{"time_shift_ms": 50, "encoder_moe_every": 2, "encoder_expert_mlp_ratio": 0.25, "encoder_shared_expert": false}
Rows from block 5 of the audio encoder of a small encoder-decoder audio transcriber, named by matrix and row number. Rows with one number within an expert belong to one neuron, the router's apart. Each number is 128 + 24 x the weight over its row's rms, rounded and kept within 0 to 255. All counts start at 0. After the name is the row's rms in percent of the matrix's.
Before each expert's rows are labels from the 100 clips, of 14976, where the router gives the expert most weight on average: "peak on" is the class under the peak; "strongest on" is what is common among them. Only what is clearly more common there than usual is listed. The data: single English command words and digits, spoken by a formant synthesiser in many voices.
# router: router (encoder.blocks.5.mlp.router.weight, 4x160, trained with AdamW), inputs 0-79
# up: expert up (encoder.blocks.5.mlp.up, 4x32x160), inputs 0-79
# down: expert down (encoder.blocks.5.mlp.down, 4x160x32, transposed), outputs 0-79

# expert 1
peak on: /ʌ/
strongest on: /ʌ/; /p/; word: up
router.1 097 [128  91 102 129 129  97 157 121 104 143 128 118 177 167  75 133 125 151 115 138 159 136 102 114 113 117 106 120 165 105 124 103  72 110 110 145 116 109 173  61 138 126 134 138  95 146 125  95 100 147 116 161 138 158 145 156  99 145 127 137 119 158 130 183 133 120 129 132  99 127 149 121 151 160 101 152 137 122 154 113]
up.0 095 [115 152 107 101 169 157 132 109 119  91 123 134 148 143 165 129 130 140 182 136 122 109 110 116 163  85 108 131 144 147 147 171 100 130 138 165 107 133  89 133 151  82 168 126 106 142 100 130 122 126 154 139 105 139 144 129 127 115 141 134 111 142 140 138 102 113 161 113 139 128 134 106  83 105 129 151 134 123 150 177]
down.0 096 [106 142 128 148 140 114 125  89 143 138 104 156  60 127 142 124 133 132 110 115 116 158 146 185 163 111 141 154 110 156 109 141 135 146 113  93 166 134 151 114  66 103 103 179 134 126 120 139 143 119 146 111 161 115 117 139 122 126 162 127 165 138 103 102 104 112 116  97 126 173 129 119 115 146 154  73 164 120  88  88]
up.1 096 [118 157 118 146 139 129 121  97 140 123 138 166 149 127 140  92 129  90 182 157 133 118 116 101 140 143 126 146  93 136 106 156 117 168 121 169 133 141 174 182 139 118 100 117 105  96 130 130 133  89 160  89 144 130 142 141 132  85 162 111 143 102 139 127 105 139 148 111 108 121 136 115 117 115 147 119 132  97 103 169]
down.1 114 [ 92 125 112 140  46 130 110 126 128  91 189 113 121 136 129 134 128 141 170 112 184 101 144 112 116 126 123 141 132  93 112 174 121 118 111 116 123  80 142 154 157 115  97 133 146 143  92 129 138 140 156 135 112 132 112 100 140 105 140 136 141  94 115  90 128  95  93 115 105 123 114 147 116 126 198  82 110 173 147 118]
up.2 120 [119 146 107 177 116 129 108 106 133 108 162 161 131 151 168 112 136 130 129 116 118 114 131 124 167 141 145 174  86 143  93 107 112 108 135 149 116 150 110 103 136  85 134 111 107 113 102 181 137 132  86 144 100 139 164 133 108 101 139 109  72 123 121 141 132 137 114  86 135 158 133 142 110  67 164 131 147 130  97 149]
down.2 107 [139 117 143 129 119 117 107 120 102 160 113 136 148 119  98 112 149 154  90 127  81 113 138 126  85 113 110 124 167 115 132 122 132  51 184  68 102 122 153  95 115 163 150 150 120 153 133 159 105  89 123 116 167 155 154 145  78 130 159 142 127 144 130 137 118 116 129 149 115 112 124 110 129 149 111  92 154 124 177 110]
up.3 113 [151 164 136 150 131 130 124 114 139  63 167 139 137 143 182 125 130 119 164 154 125 152 134 123 134 144 126 157 114 126 103 126  93 142 147 156 150 136 112 132 126 137 123  95  86 131  94 145 165 136 107 151 170 115 131 118 119 128 136 137  76 120 137 137 110 103 116 111 136 159 129 145 128  92 145 102  91 126 133 150]
down.3 114 [124 159 145 123 103 138 133 132 161 154  96 146 160 122 138 113 113  75 201 129 123  92 153 147 132 162 128 102 152 140 124 150  81 136  87 132 172 134  84 117 176 115 124 116 119 108 169 128 127 121 132 125 140 109 158 132 145 153 123  85 115 140 141 113 128 157 139 143 141  91 130 137  83 151 147 156 124 109  90 147]
up.4 077 [119 102 150 136 147 107  96 116 105 106 151 129 141 133 142 117 148 148 118 124 127 103 156 147 135 122 155 174 104 135 108 102 124 129 101 162 168 126 140 109 156 166 144 111 107 104 154 156 178 117 130 129 125 123 103  89 112 130 126 139 112 106 146 145  91 109 134  61 109 135 170 132 127  89 136 157 133 155 164 130]
down.4 086 [ 94 151 127 124  87 110 112 148 145 129 101 122 114  98 147 122 103 100 139 118 120 133 142 162 105 114 131 137 144 128 172 142 147 111 122 101 100 148 152 126 131 166  92 165 180 148  85 114 161 134 160 133 105 112 150 150 126 128  85 127 114 122 122 105 130 146 139 191 121 122  93 121 134 125 121 157 174 159 122  91]
up.5 094 [115 132 102 167 110 147 100  79 137 127 148 186 121 142 127 124 128 152 159 166  98 136  99 119 113 140 141 176 122 126  97 124 108 158 121 167  99 142 115  84 122  94 183  77 109 116 112 138 128 146 121 125 117 164 116  91 149  88 145 128 103 142 130  77 150 141 151 128 111 146 175 135 137 113  77 159 162 120 142 112]
down.5 091 [114 122 152 133 189  99 120 154 107  94 127  99 171 170 122 129 103  80 104 161 167 148 141 136 112  90 178 134 144 135 117 145 152 162 107 122 138  88 160 142 105 125 110 131 113 149 177 109 107 130 122 132  77  74 134 152  93 145 104 130 110  98  92 138 151 143 123 140 132 110 116 147 109 131 168 126 110 134 157 105]

# expert 3
peak on: /ɛ/
strongest on: /ɛ/; word: left; /ð/; word: weather
router.3 103 [147 117 110 113  49 135 130 160 107 118 107 145 119 149 123 167 140 133 138  84 182 120 114 137 143 145 122 132 145 166  96 110 154 145 122 125 138 108  89 150  91 131  99 163 127 124 107 119 156  88 138 124 112 121 143 133 122 168 121 123 107 124  97 130 130 115 155 174 112 166  94 143 157 151 137 161 159 156 150 103]
up.0 124 [126 119  92 143 122 117 155 100 132 111  84 135 132 124 137 130 111 159 210 141 160  97 142 132 168 131 122 124 111 144 111 132 134 111 150 183 103 146  95  83 184 151 126 112 121 128  78 143 129 128 157 152 162  89 130 131 156 107 125 117 140 113 139  96 119 168 125 102 144 160  92 110 125  82 119 117 138 107  97 143]
down.0 109 [ 71 110  83 141 154  94 132 129 136 110 123 155 103 144 119  87 118  87 113 156 168  83 137  55 133 143 150 134 121 158 145 149 150 172 124  90 159 138 124 132 131  89 124  97 160 134 140 114 133 140  85 124 129 115  96 132 142 121 118 126 139 136 146 139 126 140 104 130 122  86 146 134 116 116 124  65 113 120 138 136]
up.1 085 [151 106 136 130 138 141 156  84  91  96 150 127 116 130 142 122  94 148 167 118 127 155 139 141 150 107 125 173  94 132 143 106 106 118 126 107 119 158 123 134 115  95 132  95 103 131 130 139 146 109 146 123 158 126 132 123 148  77 196 104 121 101 158 163 126 138 134  99 103 162 166 130 126  76 100 133 124 120 135 125]
down.1 088 [151 111 118 139 108 139 148 161 152 172 152  99 138 145 164 130 134 121 138 147 131 154 163 150 162 141 106 109 144 106 126 111 144 128 150 195 116 117 100 108  70  94 145 197 134 127 111 113 107 102 110 116  83 118  99 147 120 131 103 108 137 135  98 153 178 111 153 135  98 105 101 149 132 150 171 112 144 159 129 106]
up.2 132 [127 130 121 155 124 121 138 129 130 119  96 139 163 127 159 127 119 147 161 118  84 126 130 152 151 123  98 152 103 143 101 136 113  75 153 127 128 122  88 108 152 146 137 141  99 113 137 170 127 116 150 122 138 105 154 125 133 116 132 126 102 136 132 108 144 147 127  94 135 166 118 152  99  74 135 169 149 111 127 118]
down.2 106 [160 130 145 102  83 116  87 149 145 128 111 149 178 132  93 114 105 111 135 134 138  87 110 128 149 138  85 120  99 102 149 114 111 101 135  86 117 161 123 164 113 166 116 115 125 128 176 116 120 134 135 122 145 177 113 168 137 135 142 144 143 121 142 110 142 124 140 109  86 132  83 148 165 164 169 142 128 115 116 117]
up.3 086 [ 99 150 110 110 171 108 120  97  97 119 106 125 125 116 150 121 128 114  85 156 101  73  73 100 130 130 156 149 102 121 136 125 107 102 134 131 110 119 107 130  94 115 142 121 133 118 119 180 140 122 133 148 143  90 119 101 106 127 138 142 146 142 124 134 137 145 120  90 173 202 127 143 128  87 115 163 113 110 113 145]
down.3 101 [154  92 148 101 116 179 148 152 120  89 135 132 148 150  88 104 144 160 166 146 135 167 128 138 133 126 120 123 144  77 161 103 124 123 119 149 115  75  93 124 134 177 125 130 132 108 144 111 108 178 118  82 150 140 110 149 109 115  84 122  93 105 108 114 110 141 165 147 101  82 149 101  94 148 161 186 115 132 186 114]
up.4 083 [123 111  92 149 142 104 153 120 112 112 125 132 131 126 111  95 134 201 163 155 139  77 159  80 123 132 109 127 126 121 150 113 120 113 147 125 113 150 146 109 131  94  99  78  66 135 126  96 107 110 104 142 142 182 149  95 133  77 181 115 128 141 173 123 111 125 133 118 127 170 117 120 103 108  98 107 146  99 134  81]
down.4 083 [151 140 166 153 136 122 111  86 146 104  90 120 154 110 152 174 118 113 114 100 140 150 139 154 121 137 138 100 149 127 117 118  81 145 144 153  46 111 140 149 137 143 102 133 100 102 102 165 167 133 159 137 110 104 106  98 146 172  99 142 130 146 130 130 142 129 132 152 150 128  95 107 103 106 144 143 159 142 165 207]
up.5 085 [155  95  93 161 127 123 118 114 104 102 107 114  86 126 127 124 144 118 150 112  73 175 155 101 152 115 100 157 144 109 139 158 139 121 124 160  95 125 120 101 149 135 133  90  87 132 116  96 144 135 134 121 146 138 174 117 119 125 148 110  87 145 156 122 125 111 126 132 137 170 101 135 125 137 135 164 168 164 157 131]
down.5 085 [156 120 129 141 143 158 134 131 110 135 145 133 128 113 158  71 149 138 108 134 101 116 130 158 168 155 153 151 126 104 128 142 105 104 109 142 114  94 144 137 107 107 135 166 117 118  96 143  98 119 161 129  94  80 157 133 133 144 123 185 146 122 105 141 131 130 182 146  98 145  97 100 181 132 142 153 139 136 141 117]

# expert 0
peak on: /ɝ/
strongest on: /ɝ/; /aʊ/; word: louder; word: timer
router.0 090 [109  69 114 120 128  85 134 159 155 146 140 147 162 166 163 143 115 128 137 116 162 113 140 154 131 106 111 129 110 102  63 106 149 123 141  89 107 121 129 106 148 120 118 124 157 169 146 101 113 137 118 123 136 139 144 134 120 162 133 111 105 146  62 133 127 119 128 155 111 106 143 141 145 167 125 169 146 159 167  79]
up.0 082 [140 136 148 113 186 133 111 107 126 154 133 156 123 137 131 130 156 166 131 150 145 113 147  97 132 111 163 151 165 155 142 124 124 120 167 125 116 155 127  86 139 146 137 147  61 152 122 146 140 140 118 118 160 170 136 104 142 112 113 105 141 120 187 129 140 155 106 117 146 139 109 108 140  83  90 136 162 149 126 143]
down.0 101 [130 126 103 127 110 113  91  59 114 136 155 138 118 131 139 152 157 148  79  90 148 150 139 149  93 168 128 165 149  95 109 125 137 137 136 121 127 119 132 131 174 153 111 136 100 160  99 170 163 140  84 115 122 142 131 116 149 109 150 171 122 120 110 138 131 116 155 137 136 135 139  93 137 116 135 138 167  98 150 101]
up.1 148 [133 168  95 175 163 130 118 111 124 135 147 130 101 121 171 163 132 115 152 150 142 129 147 144 179 101 122 149 137 137 130 131 120 129 151 177 106 161 112  99 129  80 148  93 113 124 106 145 128 126 105 137 135 134 131  86 159 135 129  93 112 157 163 145 123 171 117 114 154 155 137 128  97  95 131 100 148 121 135 141]
down.1 100 [126 112 135 116 160 105  93 130 118 146 113  91 134 170  97 159  77 150 106 124  83 142 125 104 115 144 155 131 155  99 110  95  99  51 120 130 128 122 152 130 167 178 124 172 143 113 146 113  84 127 120 117 137 127 133 115 133 158  96 136 144 158 120 153 114 177 124 100 101 115 100 116 167 133 117 112 172 144  97 106]
up.2 102 [118 112  94 134 152 111 151 113 163 122 166 185 118 149 121  85 132 139 174 113 177 162 117 151 151 143 176 157 119 124 133 131 121  95 142  92 128 145 137  99 123 160 166 118  85 145 141 133 139 152 100 140 108 120 153 112 133 107 141 129  91 125 159  98 113 110 136  89 112 114 109 137 140 119 103 124 168 133 124  96]
down.2 110 [151 140 136 123 135 142 113 172  93 141 126 149 116 147 150 140 158 152 104 126  95  97 182 116 183 162 113 173 124  91 104 100 109 141 116 139 113 115 134 176 139 165 142 145 126 123 129 118  82 125 113  93 122 106  98 127 155 129 155 164 113 165 122 138 166 120 136  88 104 111 170 133 108 102 143 133 170 120  85 142]
up.3 081 [114 126 131 159 147 125 113 118 138 117 144 173  96 145 180 126 178 141 101 139 146 145  97 166 137 113 179 135 111 148 145 153 109 139 133 118 120 175  98 132 160 117 148 124 107 131 132 168  88 180 111 148 128 109 105 109 100 122  91 114 138 102 145 164 122 117  99 110 178 158 108  98 157 114 118 116 102 118 125 143]
down.3 089 [170  60 115 117  91 131 157 183 107  99  95  82 160 111 133 149 114 148 145  97 102 137 143 164 109 103 133 107  89  79 121 109 147 108 137 119  92  84 123 147 139 132 113 157 101  96 136 105 123  97 114 144 162 107 157 122 170 147 114 148 145 130 121 149 135  98 130 136 112 139  93 100  96 143 156 159 136 123 130 109]
up.4 111 [137 129 126 138 130 136 146 123 164 137 151 166 143 130 155 151 137 143 191 146 146 111 160 118 111 114 133 143  62 175  91 178 140 121 145 120 131 158 123 150 177 121 104 130 100 110 135 115 119 162 139 139 158 150 130 136 149 123 141 102  86 119 136 111 154 140 108  76 137 146 159 119  69  99 132 135 130 120 118 110]
down.4 127 [127 137 145 176 129 130  89 148 162 119 125  88 151 126 119 113 141 155 165 111 145  91 141 101 135 145 117  94 156 127 123 105 117  87  92 196 156 115 128 116  89 129 122 100 104 117 139  79 149 131 133 104 177 130 133 126 113  99 138 113 106 158 124 111 121 132 133 115  97 117  80 114 100 126 160 127 125 109  99 160]
up.5 083 [123 142 121 144 132 153 129  99 137 128 115 175 114 140 175 128 142 174 143 139 110 140 127 148 115 173 118 111 107 178 156 103 116 112 167 104 132 102 109  77 161 123 151 131 138 139 115 156 107 139  85 156 147 130 132 114 128 115 163 146 148  90 177 138 120 100  98 139 158 147 119 105 143  65 156 130 117 104 121 107]
down.5 095 [112 139 148 125 129 108 121 131 108 119 143  92 126 118 143 169 168 139 138 126 152 145 117 178 134 146 137 105 154 142 114 150 148 131  92 145 119 128 154 130 106 191  90 151 141 121 133  93 121 133 180 114 159 107 114 132 127 129 126 164  95 170  95 140 162 111 122 140  70 112 129 192  94 132 193 130 142 104 144 113]